Rows from block 0 of the decoder, named by matrix and row number. Rows with one number belong to one channel. Each number is 128 + 32 x the weight over its row's rms, rounded and kept within 0 to 255. All counts start at 0. Numbers have three digits each. After the name is the row's rms in percent of the matrix's.
# convs0: first 3x3 conv (decoder.mid.0.convs.0.weight, 128x128x3x3), inputs 66-87, a 3x3 kernel for each
# convs1: second 3x3 conv (decoder.mid.0.convs.1.weight, 128x128x3x3, transposed), outputs 66-87, a 3x3 kernel for each
convs0.64 092:128107129149143115111145170122138117062121079107094102164157119148156126116112077039099036177237131069081099113120132096096105131165164099105155136132109160144160142132123107087114129119152134124144130164131091157127128084115132046085140070125151116137110159130121183143089100107100144128102137120138106133119066161117093121103000097124070147163147132106122131109108121160159175109103113132125138101088115165180164099000160172066103132182103121197116116159088108100101111109120117127127087089124125117147113110109045161135075103124120125158139117112122105070127126102105144100128183085110136115
convs0.65 092:152125143061006066114127144150145141173197134133096128136126131158173155107112115116131107118197102138097090117109098115106097148166150141151138000000000143170155125132122165100123142148136139134092108100116120057098101107171185152180132149136107144124173199151147161141149103117134131128130120139126061119113114124123136138132115112140099132099133117138148127073032072143166166136113159168154135121087106101108139129064151115119092118134117107150107132157128120141149086068126111045083147145153091095139119166146124123193126110141074193178136118136149131134106087100115114140155174131077116114
convs0.66 103:159181163151167136097120086106160154151163179129157166132153141126132152131134142148119070143091106099138134129133146155170136162164147108114086121144130147155136165140136183144123172176108128109133122146117147123106121099157136137106115176152161152167149191144112163095101120130112132121154127135116086122098119136058026062140114140131129146137148195093110144142181151168189150105113133114077143053001093076115139093133122143149173103123121111110154135119154099063074120118095123148122155131128162144123126148151130108161063105112109161165130134138118121114104110123158111091142139104090107102
convs0.67 103:188158142119099128084109083177183128116159148088170124127130137137160124132165141069080110147185115124147118146114118117123143114151132131157116106117098143170114071162115155116179086135144167099122072112113161182103136133191106093108157170138111111156136172163119159112142176104136102096110102138130111118119094047099000088168061123058006123127128158159167169110081130101109055107115067159119082078043080163068129141194125181113124125161138119145137119152077099119127117128134117093117115146125137156111180131125111084110129127156115112165161106078098074094135148157172179164123093102119114113
convs0.68 105:127120121101074104123168191154088130099150119159082069116127139129176147134141130172184152120169115106074103125111101142129105113109095212190176115112105063106147145152129156115135120196153147158182152126164124114140126150175115111124170093093134119101072123148119096103152172181131116101113111067115112162130095152161204079098142103090160113085045141131135159074027070088121125124080110110152164113166127142136151165105102091125133100094125139150114088107096143152159132130149094082092072092115121107133135142147175147179171128141161144097130155144179159144167128148089067071117139129110076112
convs0.69 102:128175137118060090122117116145089110134179135155179129112123114105141122121151136117165119085101116115191129123094050141124090160100106113124107097093116128140071098132113167111105135123084122121111102000105145141167144111098167183192086095105139081082125144120165159098095125074077083114124076081168073121092079131139105145114149153103128107096114094099147123135179148134144075086064098139079140103064120129025100174153152121108124133151146131140152150170166167193136124143141133137107138105135110089083084128105131055124152126122138218145134115156101072081099119103137133147179117133093140113
convs0.70 100:069118144146065166109087147083094119140148124112113115120142143139164145124143131069119125149173119113128189125142135138146150130151122135150147121154169137128145141141135146134167099119151129143103135131129109156101162082086143174171127146111164147162142163136100154140167180161143143108111091114071129085136066132171133159133063073094143137120114119155163113104106147131130115080104082154110094076148126092106164137212137129123133107127140138189157116149137127090109122129156103118126139117120101128170095101113113177117129178155255141117158118114102110083134091106124109169048122151113114128
convs0.71 103:150161125121141110148169150140149083164197096106160075106146135109168142102149102092117122139102043112131164138157156119156139116157145144117134125108100156128135108150142077079085119116146114103104160125088174132139173148171135121171088112110138076121149075130169081135139126105072118060114082040116057077164136163170087129072063112082000120160119130144122157092073106120045117122082134143128124143158159110050137125000133198083167115202133125185109102156081109155146129162135096157120113107104056004041156156107111059160157095145146097130088118111118128121130128120095103126153135120144163092
convs0.72 092:107144154164251150099124107100108086128018067135081126114138118146112126120083111060134114141158086059127143098101117103086114110103113134102108124166109152112163132178147136095149120099194113091099098069114139089123106126121112118164114162089168115144116112155134103088115103113103073086137119127140132109123092120138125110138126121106097118160153150128088099099144138162097119117099145138127102138161127098135110156096149128108137130109094160183121117112093105104113127137113122146135122094125112108111121135133075115131142181094180111128095116106077094098097134159143118103084178126150182106
convs0.73 102:139149109148183106089118127121130116117160137122157129111115132108133132119146154143096154114105123106125111127158153147148121140157153140178191143146138127148132131122126139158139071106090092067066130119067125135109132140167115096148158117141111047088114089148166149169123114113150169131150148135116119167039018091102095126182154162153141152131101085096137138173203153153179093092032107119047120092065098146126113077000087112051087118136143124145164120148153118143103115144090113133117113120117122142130129130113151101149189125128209126072115124106112100121151140167154117130138076105149117132
convs0.74 103:065028139123110099112151134107104056156143131103099077112158092113157115120139133147154220204060080130149140123124123143125110129114097187100173168147162077138116192110120137146092164179105171115142123149112133121133120210137109136085105133119131062083117107124162154141127070088126153162195146149166078161173131154164151152086164088136162145144145114137066087095167132134112093114063100103132087148181101166131097133097122101065076095129153149180155115137148135179173119100104122122130089147109046025040116146180211120099128097090177142178145115135120138136128109177100082109115068140148085103
convs0.75 098:157170153164150128104099116111056067098071098163174141001009012000054028065113057081131133136099134136173155138130118110105091097078079076114107075129119077076104123169151120129116120086125100147131130074111134141164142092121214119166110085088181144144160138126136189171140146157097113153103095178106109127092138159079159162065104082036126107067101149055092106101121113061096117121074150135108143172110122146051095117148185077133112052125062064133077095117083142139143113148135104126113152146136194149155130098088116069102078137122077097122117126135143133147129118149118086129115109116175140146
convs0.76 103:129144144149155155149163116119134112143207110121120092120160151103164135113146120085145127062076088137215106082133128128139165141128131130155132109085168118156126128056074081089147117111110109116114130095120113145148193177153163135141109113133130170163117138103122072132111132129059024074125117109112045139084132146134167115125161161081049082158142170153159131085137117079076071072034064085161114168142107108121053155068164148152154103156143114157129098128104097135129123146120118152124102120116128113095124111095162057110150106127198200191119116114127108096122106139096081105159136075117092123
convs0.77 104:113156126121127100087085049128155108128149123133099131128146124122148122128128126098153139103155089096161120070096097115132131110117123124163132144188143138184153125039108154051148194000106117108160157116123126041131108136114119163159165127131129156100169190136111152111111072145116072133126068110103097114108123111104165124090029075110095121131081117105136058125160100122167119166150118145139116125137115088169135111145119155193155120098121118124125123107114153155144130150126119166112112154124084068097108076078164102130159090098163053147128084096097086098100058076156122088096099092132134153
convs0.78 099:130158121154149125134142097085118090178206144126132114129144136103152135112124129108137107104105092070106137106109115139159146112137134146160126106132116089115079174086103110082121101090139145128107158166131097120112135137156113040120089041091102129103110146119130105158135103110104111080130164090112116108096000095122053114086090107108124144152127131111156100111198158097145075102071106114011092148008160184187117126111095087015089149181153097183156094145118092081093140128152127134139169169165090061091114086093077092125145094126086154171051030078104096069132141135138100131173096109124095157
convs0.79 100:105119099090137127148134128141079094193157114125110088099119130142158135125134111125150167140142153117118135122122125107095111112109096179164168108109142139125117128096078156132131111085067131095131126119170100123115087088104101125153162147157103088128177135173149131138127140079191175133121092096105095116133150101091107131068095113104113125067091086141139162144182167114131111107069083125094095126079134106091156107147136129101109104132158173177154116118120133150146117147157088114137141159107087139140164160164120122114070057107131069083132106127085072112082055066090080088123062105147076086
convs0.80 098:152123141117067126092098110160048145172094149112086138179146128210193158153146126109167128108189179094132121148103076137113086156128108091104109093098087135135114127122090142131163137114137091072093089123117086104081096130109108142151095120119102103123090147159032103101074012099094089148134120151101134105084118126089124138159116111119146159187145137130051098119062114111119109111131139124128165107115116170136159139160149172135136102139104111188153118162135109146113122133114126128107127149127137136145084079120105146151115122149089135152089051067060120082109130090121176130112147153079135175
convs0.81 104:113092076099106088103089108143106140120116101158170115125105122162155137142157112142103135134163111158141097115141129118110113139140128169157124116091094089100118090094120066136134111183134144068081135204153152178145081128150133124120145142170082126124152141147102132109053060079074103144122185206120077111127140140137141210091109059152143161171201179121136115091092092114128116076057136166118159196157176116115115162079149179135146121121126096138094151171144112133089112143129113130135134136079096113086145145127178138168102103121146050124077116092156175152172149116116084097174131136194115128
convs0.82 102:132124127177039060125122101121128116146129120167111117157161133147163158125126131092100114124128099133120088095124100104141123091158139096102148126113074145170150120171157156161099103115106184122147161100097108103086149097144074112161120128194109130116130159168152101168151100144148135125108054047149177090137074148100014090138160168110154106101086064098148127162160152159141125151153162141069112075110159133173086083127130134055101123123119139160151117129139104097109126104116117120101119134100102109124083102135054110117099131118142117154130133129116154113136128057118136169120105082106090142
convs0.83 102:140143110115126144121110100147159086095119077179139132108158153114177122110141111057100048103143160066122105090116138091115113112163168094112105120113141111124115176053109130111120110086085104180143072079106128129151145013088158146174145107088159124144141046083169098159119145111116100052134180138152110133102135133098157165137099146138129091121172132128105100125126127083122133094114055112145170150145128094084099136139164139150146115166142123211122083128102090096128100108134146146186084000095141177181143090143163052060065151118200105131135121105126068090119112101110109122103168126149143151
convs0.84 105:110099076140136145117112129115114133176161161113102087124118121143151158142161146195115149141149192174175206135137156126138165102137165153130138168166143132143144167107121114140083128150145037022058105103105133102122150125152033056040151138135130103137129111147094130152094083118148147166152142127106083124105081103106143123089107075110136116181099154115098118154157141161098107143046083074053100037085024133116068076007071100123092114104116140152133147162158131140141156152175150159156104142134090124149176141196108111059153070120144022137101091039150132118166150133128098105097121087148087136
convs0.85 095:118112141139162154134122118145077168067000114145094140074073118159123170113055109076098099140220115106075110162136138117073083109123121155106134087074031143128165102170072141155178111157119142125164141162141109104094109193113129165143103142103114125101132147096139128112163171161114092123119078110145172120159154144118103108136105144138134130137171136135120150067063048154111117093102102160158127099113137104094104149090124131119123057039122132139160108095109146160116144135116106144119110100090147125114107115081155062173082069103112189106132133172084138161050097128117106084079165127132204137
convs0.86 101:097081076116143137147167153132147139109159110081139091103168149114181145114173144125134119108084094120162149098107118110142135108140138135124089139187122108122065115135076144098106143152178143159135100159162067130138099115130110112138125145140173141115195147146129087120125168129128185141087138103166149142160076137087085118101144093100063100122132141092148068134165166094156113170085143115031125148105186165130136134102100161149113051175122088184133104179146119080125104093106124145123097071113047062129179160129114144146116220164096170165137117163094126122075094120146058139146019158139093166
convs0.87 101:156155095119179169120120069084159109079126105099186109112152136131144155142163160134149083072068138125144115083126115112128101111144117089113120147156105110125095112116142130193137137140089144105160147167135141136135138071130185129173102047197185116140144076093108079110175129093167155140141141079134109148161062154116033088109122165132143142104109142090094104158205168137172094116063118097015138084040101133083133158040134121063131112126100131174144153168153146114108132094069112121090131147143139207190108094120138079153100061104166000152146151137106140130105155126141104156113112154131099162
convs0.88 103:124165107122127106152107117153162128132151096114141101132141125134146118140129133111144126182186136142121140131125140087096125120142139151155093123135091125099121073156125167098157090072117134059099189027082167101109116163093093180194113172092188135121174158131169118106112105085116000055134118058092128094120049112132052109110050104131231137135150085137115109108136111136118089151147158173137129103162156093044083142193182128152142103066078165113124139072084131107094099132108132126123148111164106135172156131164150131174155165171144129136106155135132111139093156098172136118163196141149158132
convs0.89 095:106106162103098124149130113139116095099098087096051059140118125166182138117117095101109121126145138110121101049058074028057030055072084061065083157161141096105091140134143149161127137113145048067069116114079141114133133111111152087142107132141115107088154126126112128133091068092123171171124159167103085137149122153134135120124158127174181150122141148092094093166195174131099096127135164127123144111137103122107132140090121126161142087114086188237165137156109115118131119092122101098126107128151124138175149146142097101042085080108159112133136128149120116132102097111112130144114120165090080094
convs0.90 100:158172149125120074146062167136128054162180086124151046103144087088135094104156113105178139159110057075116164109099121095122137071086084146113159147105147092092144104091112158042177134105131129056141139030139076110108081159065140203156119173117138092095136143115132137100073079105095110113113142116140168134135181121160170124087107142146081149135103114123141131108131123097140119106102120105152097147140189127114138209234198143116109156147127166162134139178126099135100111143107115143108134096151114067094080095130134126150151119125059096052110104111120081097101130102134165112162162125153169125
convs0.91 105:170117130111141079182165164178129062117130094185183091139167125116142127112134121130153112107102105120157175101130113093149133116163160137143140136117151131136168159125084072024141079244128162145200151087121169188136094162129100096125052060030145134154045060132132098136179115192112122071093126131195159179154104100137088063052141099085075103067072098139152184093111119106100084118154133106097114141150142157135152142178149113000053149154145160181117050083086135131101127154130124124124138150161083102076104097093166070098139076166115065158121121075118132107126112120115113084155144100164117080
convs0.92 100:096105110103157120132110112087138104129210120164173129100128128117160133141156136106130119061117104091136088100105094119108131124129133109098127107128126073098081140151133126164148122195175120113128157142148130034119179155159178222140094162066159089101093131176147113122098148145060070093032021127123105123103129129125114122097109161081044143086107128058031095112120134068031097103096144154162104148140127144145151108048174160075115158139134119122132128111125119115092104127099092126102113095105163150139092127140112114170108136159099154132122140102140105098154120129088127135144157148106149164
convs0.93 097:108094073167255109147169125108095141092145156109143169076061112097093125113112143138102111108151081087112123145149153135110141134135146064047036111118059077094067138135117106133116116160195151121142137149148112091141086137145142235181075128094112129085165145134160133120101101106137114121135114148127069105120095121144098101114093079149084137154116109060036092144144125117139131132107118150179142160204160127117128146060166170114164091060122122090082110060098108128104131157110136157116134141104159183116097117122069086148106156074073093102133154120125138132154147144158144127192181142166154125
convs0.94 101:145131167118141183114170123054111112058076050110097115103137133115137131038080095112145118125128136095074101078098114040095075073084077099118104141175149130123098075127116168184181097100115141157144148145123121119135087052121137135149127099111101101139125135138106134144148142124166159173096113107102110090147087138109110085200186178138185088164136132127170134162180120091128131150145139197157147118162150112127161135165114147106097124080115109109136109079083113086109118135140129141134130172128161191226104122118099085151057040082148078066130115121093096106060087066158113165127103143154105148
convs0.95 104:104150161118172115087124112102101073130165090099115108148164142155175147139158132129142098048135058100096123122095108134103115154119125138166112079108098090128097157082094155098130126112091124067130145144156151174153092159111122107101125114083051119093078159126063152160122130173107040160153124143104132128089142138087140105120097128148104101135094099083093061078121064129132077188188174144172115169155205097195125054135156077159135149109133154129160129128117103102097128122122119119092126166144144132110155158108108078170094172089059154041130144119141121117126124089126103116121144115041107096
convs0.96 107:145146121100051133156135129142152150122156137105122106115108132137163160139124132120142107163178098106107162112111144112113128115113108128145135148174118112153107137108112135069107131092127092087112122103138160144182104134133108190127126149131110143124094154140125145113104078104103080156149097147122099141097000183154117150133089117102180131161178104140181125109156103137169116134095111131026123128118132100088130157119148134115140120125140111120156110098119104138083131173101112171119093094116082065104093091118137116158137118154133160135128116137065089086122134085137120114120102081131100111
convs0.97 101:156138126123127140167145177125132164180167170158131125117118124128152143135134124123144130147125112070094172121151137150199152135161107149150152159156176112118120151127042099135111125124101141107161149123154103121125179121118170125123148125099118106061114139125147159141115136141097089122031011076054089093000054077103122136167112133118071100092106085108137114160136163124098113120160064113107114203148168185183166014013010121067081138172164123154143122132123130087132138117143132119149110063121103139132106144128127151108147092151169174139120104094114090112173126144116163120113131108163108116
convs0.98 104:122156100109084078140134127093164101112121138096134101115127116145148157119119128117142104141124130096136145109156180092124142094134163124123108162156098113169131157129129153109134100056127081102117040116112107160161136029216162042161132023118126104149120129103122172132118158096173191142156190163167133130128077150139041120085091104138135122149117172084093091133137111097137116138144160131000136114000132129013168143147137104027130123142103150220139097146092097118118118152093129144120122142131120124098091115111131117173177102154126064089101083124065103139087109136149108164137105114115106118
convs1.64 087:113145115095142090089120120106098127126167136089134160121174125144204149096155114148161139085212128098187160132079122117057123167103157126166214130093107155146169110122084113125083142053094150156140138228111151200129110124138115102132144162169118111138097140146145176110166158157151147109144215142093126109113073115114140151123117154069066103095083066159121156137070137159169159148144153147119138097122099105115144156044101061127114149161121119167115110114113104113145080130118086122096127129147147114164106071136193117152135110115143128098174154147159141135132144137146173157109168138131129113
convs1.65 091:143150125164170082165179162115206126103176108189140140119142142133151125105120118162196179154168144137148135124120104116101128127126129166167160172161197160160138104046096106112137122139150143102129152118109102062141185174158151138114074106067147109087083092078112092109070067041094137139134109157093061122146134166152140150129180085157182132107150153119121084082070158158120135180142155142159113179155141149130129113088159131115130145152112139099073139121179146093091103101081106138141120117128128116137161152130130123148128133116171187172133136128139143121160152107188154175147122131136156151
convs1.66 104:190143160129122095161122108077109141166158169144103124141120138143110131121103107186085111115067098066099119149147160124144136152137167139129156122085128101074097120156151167154113175192093111107118106117141119122156118091085127152093124156117108098128102116122114146160082091062121113115110109117158049131149099129135078106128142133145084112146076077138146135102103116143107129106063107076066096108070093149111128131114141131115138142107142155094137148066145096092097119123133139156141152197139160154150146183122153129138106135118117136106121166141125130104148104105173164102151128102114052122
convs1.67 110:113120063118165144192169136091161121124120100150110119131120120131123127113094118047135100137133161103049123094110124107104126112121128115109138095128113139124114071146106113106150069061145145150081158161156148113153147130168162077115177129113114140123136159154133164137114166181073135160078150129107106091097141146104150111164089171123096094130097141074161165094128123120126129098080079113130136095108121106101076137155142143110125104156164094102101174161153117119098166136175194148117079122128102078094114116117099106156124128136146136139147090105108058077133143145115138145115070127127127121
convs1.68 108:096075117144090097169193179086083125182177131089096108140143103135146106103119092139117196172092135127117112143124085150114122158128122137079109120128119127148110110150150129091111088085136121124105124105065141147143178166130095143104102075098103193158107129085116110077149164140150150115085107071167199166109126091130144123146098078157184172074172184189160109112103108133122136069079083128132098125153146153188181072162168078096155199132125164160116122098058132167122157166138120103095133124134098096141124116119081039088097119065098089139134187150098104105114147130097027058117134136100095122
convs1.69 101:132162130158183167106174117117171125066193150141159101149099121110064083159108114157168102122128086123160087109125141167193155104160144108143140135150167072170116113052157113092157137143044099136136136162164131166120130114123109142121140089094126166113093136119165153134135135090170113084138141076103104125142214144148166177111113124164137155164142226153142181147172191122118168102063116115072087070102063117124164064140099107117130175137143104127147117155186181169125134121139159142201092092118146130132153173126182119187103100119157129186114079097144130127134154108100179151139090132147117143
convs1.70 096:147111130153092121099077112106121156065153190111131184126136124115145110101107098151175211146192155181133190137136137141116149166143149085070104119106166160154136127139173100131165158186092107161115097098105082085058109105152076056081147061108127051137133126098143162128160162190144118171090134122132135124114101120121130095123102127210166173129136144133172148132085158113141117102147122109117156113143162170130129083174119090097135090139136162127155124133156121121127131146137118159131102159135115091103151098105117108060107089047116096149108175117118107123142123093165141117144064106059048129
convs1.71 097:067158099128180122138165135121113069165173128174116126153118126142132118102109142135140114163154139107150098106129104104152114124165109101131105101088085162133146165222146114106115128079170117153110130167107104181153146086089139077134168106141137086118153090153160078170139236173107151132185146094148159105152152162087085072175107166142154128144218149111118111130137136110076147095098089114120110157119158130066117116115166162128172160144146150114124129147153142152177109092124097107117119158141041060085119159144130108075130120164147141131131044099155151158174090110107128113122128143109108108
convs1.72 099:075118083110175093089152101096152117093128190111156127105075110117072116139124131159179141129126136165185107148148153151170155165135107101167135137153063113137095168120121177140116130056160111151147088109110131160128146105121122133057135115129093130082089069088083018117158174147142101128147152119128112115112156148114122120108089084168205137148148084111126174182213139131134119102185109149164121128142148136123098158136124144088148096077191099120174093119138081090106119158143106070083151150160096116118105135171143087168078061031080075114143124133148187138138143168089096147087135114150116153
convs1.73 103:202200118151164080136139071192156182159089180168144147094084118093080124103090123143161139140135141149104119174173154162178147135168138145193149165159097112136121166172136095103125135100136112118091162188166179219166088102110141110074172201154117105116141146159138138134118144118138167119144131134102083151062056103092098115106100122150137164116100110151127144150130099140161099099066082131086097139116102123093109100054096135169169111121152119125147119139151160173120178163108139158117132156126167152137095104117126161144117163108098134109150141150183169123124126122181186159144182100161189152
convs1.74 111:121180149139120105164100119166062148082150148137152115117109126108080117147134129165090115114113150168118077114136109111152129078093111155170108110121098172131132079132143124141168070118175141116025131132092121119126114116116189128140140132145073045072062122112113099145160183123144132173064119118107122094128143169174143153156187109111107072151192100105138072139160117185163157052078052121139116102152066141176128166140137199201106133112192152121095124158152166141156148134127087141116109148106124108114114139120069068027157072140199130106048091115089136148115134114188119152120114155126069060
convs1.75 096:122136173136185196172197162109113108157175162131156120139114167105074147117116155100175125152119155053089100104121089156186114140145106034090138096139117091141132151117198149119154176134072126128087116111156133125066119127136145157128177193163129085149134099123157164147098138135128154127085133137080097125134179144113133139099122140074110128083120145125108087151143166121079139151096121133115115111113120111134163169153140096061142088105143101105189111123187101101090097087080096076099131121086177139131132120124109177140100156138143138172139096074140123141147139145129115133122102165145134155
convs1.76 101:116126114135165098162229144091096093131126110141137164138125135110110117126137124101104127139058153114129191113138089141156122118137134080110061120112120124167112102080171147132160120115176139126139104109138070038060109171150124129095108110144089141124140128084143124075212186180095091110152153080125165145159194128127131112143072157122080110107105154139228165106148114160149171118190183103156138125116127116154109134127157069130120058121092119149143080134151138089125131169130111153113162118141091091131150126127077087126133149127164153144133141181149169168082079130109139130141197133086082119
convs1.77 103:149093121110108109112142131156104169088142167154106150131140130131146121140161139094151160153061133076192153150160100162144125145127108147124119154165158118175136135090219193177104089107067120103089117112105171124145143240165138143140142137130134120168139137126119117133150139115114145138144124131137195106138131105107136094163179130153137128166159174125134091144137142149145167111049103121096129126137146143155102151118147151114114099110140153164162117111091103179109152193151103172141114147103119122127163180127133144143111125109159069096094108133113052096154043097117107104161123170126087187
convs1.78 099:135077058129085070126089050152095116136174146127129125122125122120138124115116111159144195110123129133106125098103083123138115118117099084113119114123174100111146156149152123093047126092099106163167133205134134190151128188091153149103134125108130125144147115145173206113101097134168161143129121090144147133114118119136130124159125133122134149111053106148208165108137158102124119161146169152104186132056118112108104131186189081148105141155146146175141150164176154141141083132141113166140150107102142079093162167136142159099125127098134160177151155126170157116081075061170174098128178170080138105
convs1.79 103:100127150176190141127199172129183168049153100167162153132122126117116121119116136082161147129162166103143127116125121157168143149143112132134173111111159143158150077111117128062068136088082161147166157194139115127102145102096107088130084064064098113132178109105154106124172135162159162170208145149129110122123136118095127111197156130173143183158136171112101131079112149174166188092109050122114098128125113194152162086160135151131114125127112150179158101134132163180160164174140137157157116141133054088110146144132154100119131082129075078052078078078102117115119097054078135074150163104096172097
convs1.80 098:115136116116106158056091121140135059123157107141181137124164100126177110116131101120000125137165133164091117097063174113069151131117150077057064073081131082108084088055122134115123173176118104072106132142167151148167124149168151122147112122197098161100103133114127111164091034067156100144147108113135124172163131171139153110183124161176145124167108086115151188072093124130164099165150156151097132147136128162139196126136122155138181087129069091140119104097096190187143138134149184074155094057122148124124161161137142151225131135139100123089144150144153132131149155153124156134143109161139111161
convs1.81 106:173176162091131121113141146150170156058152121090139150143113120130118121135090109054150136141197105064117109097141143098124145121165138094107145071120101219194197129116176194135128132077141088067095109136114120142172086118147121142118150238181084067084127110130162150151094069070131119118132094145095061112164099170132177190121220140128116151127142149182114154086095121152149151127122122129122166107138098151137159101056138124155136171096129111108152132108152078115123124116108120115106160121129149144119158132124124135150154140159118153141130169113121132133128165130105110106149200083113226196
convs1.82 108:132087118114064163150070085156116138099129128117090109121120113143150136128124133168152152134147120134136177140124125101151140098155139097138144145117104128120132127163121110169108136146029216199189119137149087080144109134169097101091065075117137211189111134156180230135167074100170128138064111160136150144140121132110108060094103085105097158100088133172164131170142191071100120149245205153145134111131111121121100162180163081158131187163191138175123109143135129093074124123117144126168099121101139114093141147142158089090129100086104189125102164154119123130081105119086143147069106127074078134
convs1.83 102:161193150096168130137133075145145119144073147077133124110158109087131079109163112150159147126139104195110168153148152130154122149143108118111122136155144124138142147068130181132110083097080133099115119169160188127165157154096132134135156155127143100050138090090166116107130134146148167097141140124167183126095137077127170110072102092121130085116177136132110149132101117101096094082093118149136132095112147127123133173137114135145150193185134086131121124124057133112104105111114170124138149136138179170169091063113101117112086114080165127180094124108098103100100130107170176146176140139168114114
convs1.84 112:146144075137084077124122075153153162158162188134138148109118124132130146106113120166140122138124147102124114146161133144158154118128119108157097138108081135165186056121188117092168097073160132084079170123121162171160126118132145137097190172163123191192088148125141198181163237218136239255151196213076118095081088096096134108165154125106157124060138089075045122159171150197150205138024055140124119139141109120142166091096100108170137125097155159147145141158156120117132150136143071130112124116118086098097157153164147180128118141093100086085121131130149133139135122148148120161109133129170143149
convs1.85 091:088073094118150122071094133123102091122146130084173120136081110154132137131094133159095161106206128123113084117125182120114170123115169107113142131127147130033104155113077141140106111133157167141156144171098132112163121159121091157104126126088131186146121145115127108156147070134155070138117114101160114141148111120149151123078129145142131140124032024098072126181156168139175171106185102108134072102156079101136117152145127112112105174074115145107108153072091068143141132149140108000037146149156127171158131113094115070149144201171103128047118142102118148159120165176128134137117152102154072104
convs1.86 101:132117143135083111129103138202132174090119113104164168107120149090113119091130160070194094137144182141106118158171085155195129155170103125111099084104076104109067106096117118143156147199068147184124116169105118141091186197224142159097098073084134136220094098108070131106130064052130135099184120141148166127087101082123117146136139164137144122093105120077095094112086093158126128102157179162099198099087153159132139115146130136139130087091141080111100103119114108092142146116154124136101164188141094058111140098079158139086108134126066099088102180130113151139108141087093104155065077124129130177
convs1.87 106:168213124137195110130118063175177093147108075156131094115110127110096128104104119210077135181159165168044105143141137142172125134156122139160085103147125148128168135189086106084090137105096128150142169235166145201133163102137089105105108123090124158120150126108161125103146158089165150115191150141096105123108076131102093088125067122160181177178201145064109122118155094133174147117090126129085150154097149129118159091115131084120110138129115127120113150091103140131141128133133123145151160147142126160153112124129109144132122101152128107154092116100105134101077102070095133135121177121117084112
convs1.88 093:158092108102082136096075112129151084111167142169134119131079143141092150141102150130086110113148143154126158096138127094145122098126070123126060114129086126140099125094068125178154121195104092097126094053164143127139126161186147168175159117141164165081145139102162119132126085081156030140112091120173133120168155126141104125103122117152173125099118074114127072138163113137188149095203213082170190088181205127132139173238134101012144085081103091110142124119097139124164152082178188066148141087160146153151141078177164160186114131128130137140121174139108151153111172132120140128113140126130111110
convs1.89 097:154152152082074099135138159149122137124126113142159145110137116135170148139168136117181138096136106082129089143131130098118109108117111142163146118088092193178164125098121131129109116164042047049048121169109102098066086119051087063120128089090116081118134111170169139150124115069143192165115143121115141109094102124097121069086092108089075095164188151130139165119116104141098148096035122103101111098134133105129159087111109142149119123136127137150106144152110100122134115124134078142126131137123120091138152140145102159111115161103194105122104113107120108086106112117109122135119127148061146079
convs1.90 096:131081130107120125105115157135096114123116075178132077153140136103100110130121136158136119132077083133088139101163091142208126130186111138072118101061121142102162142110088105208156175251146115074143123043153099093136144182119143170166152161148131078123082048110153076208102076090167097132126105113117075083150174119168141162198089090180111166125151135089104000125190107110120070108200117133188116119123113155194118210232160179103079115117112113102123124081119096179089069135093114119149123109109098099102138180162126162105110137176065144132111134139124169180161174141116135086098125107155096111
convs1.91 101:092091090117160115160163133087023057195142122132141121131094088164152141151147129078157147123086115077070057121156145108140094128142150106111106141116106082051094158090081111093166094038107142154113126142128136154144127161110135171115003074063156149113149159118154107139069076107172195123079104087162147132128152155129129129102058097137106085063185086196179151161179138095107101103164121199166141155122127132155145183194138162166155151128118141163150152123166142172106137129073127131162134133146084081126100143120118060112145099100127090124133121129091097084096087083114123101115155145143141137
convs1.92 100:096143126119166162103131186065130119137106077122096149132108127112096102125096108100127151150137159091175192122114116151134147139100104104155121096125133130110113150220103084181092101153171125084120131093160107061131110102122108108075122172145136121157159140157180152119129150146109115106115123096128116123157155148132101098096093140101131146100130111152224212104106105025046078116194165120209165131210159094091131134087125089135171168139144161135139151105136136120154129109131142121134148118122133145138102091089131147142088137101174227165117114114162162150096094111144113159152107059102095097
convs1.93 099:153123163120158099163119182124124091146103072151173101131103152093046118144113163157115096133102094118133137117142142147180180095125098099161149116129103112094128157202056133158027049116151117092137127141164159155158119108090138133125144187181127153133111145107106151141159142161182158123197186113070063094097124103111115117099128123145138196112163069115150097161143090197204141179239172178211150145158124165141123181119116096161108158132139098055108151126138102105103130122148109039074146153157150185172110125152124131125114138146181195103098093108161154150128148125210182198189164167177120144
convs1.94 100:135076131113133195070070133140173132122129166198128128121112156121095137135117141163196100140152129156180130157165107142173117128163107158112081109074050176070103148143099199138079145111158129133143083093124099099129096070100085119122124076128170092149106121131133174100119098143221154131125152133128094052150118112113107105156149140144116084171136170167232135140106099117087094177132192131135149136134111161131126136117057158117099171166155089118091156154137097052072129135118128113068100133070160175146143167125101172117107147116090104123123141131112130095119143147117075111099091130080098115
convs1.95 108:142154184128145120129208132121114094157114149131086032123114107153140124134116109168150136126138085152204083173177172139110164132118150135111142107105112141159146118081108144114107061052095138109071114061127151112111095153103155146109104072086149161149139145123151137139097120078151160177167167171125144128120119108046108077102070099150123137167118149122138099083117099100128107154112145163175143203174150089116108131149119127110123115148095163144141093083082157134107153143123144177163155155193123136130160139152136096110109081079112111186149130129155113116086048054161156089176156119123084034
convs1.96 101:190048134147007149131069174161119095107065065118149133121128130130147137118122141169044082115171112098102056131118139114107134132091126115125146112074129110100134118086100162177161167194055114114086124131105128131122106107098098103103117099095105101155109133164120145121112074137163129190114121132159150130155098129152155126105177080115110114127103170150139122150069132160091130143107090124069116117146147116142145147183121148167133153089156141053143179066155115126090102150090108103136118120072176179088178175100172202157142112070119168163137144149099068075155076158122070090145067108125145179
convs1.97 109:139108103156137087132132103120136135080159104139190150106110098115136101103123092163151134134137178158127108124125136128126156130109145091111132135113170106066103086129060102162108076119126131134115147130135188165200171211184142105072176129153121115122121144161160212172130106087162156114130078078149151146084101104080109107132168176079105056056080107146185142132084108107040087119133119165156184149164153132140108092131130121204184112138164107135112154128146157144167108116105120122133132146125138118134128085107064146097129143045114122097157160158157166149101121108192185192181118135077078102
convs1.98 101:153149172096069107100116090188093077122119079167178099101094152124119160130125164130180094141151097155076146129125093108152090110118090105102126146121134167143142136169145060032088188207019150200141109180097137194085104073064121092099120079155156109159129108148178188137093073135189150136143140109086088105119140152153164151162134136130118119155109138130155137167172118079117088182193174106051122122132163146093186123161140165057155125112144096143153161146134069074125108082109129109170108111098127129113123127122114124077140136167164139189098089100083084108099098117160130107110132181104105115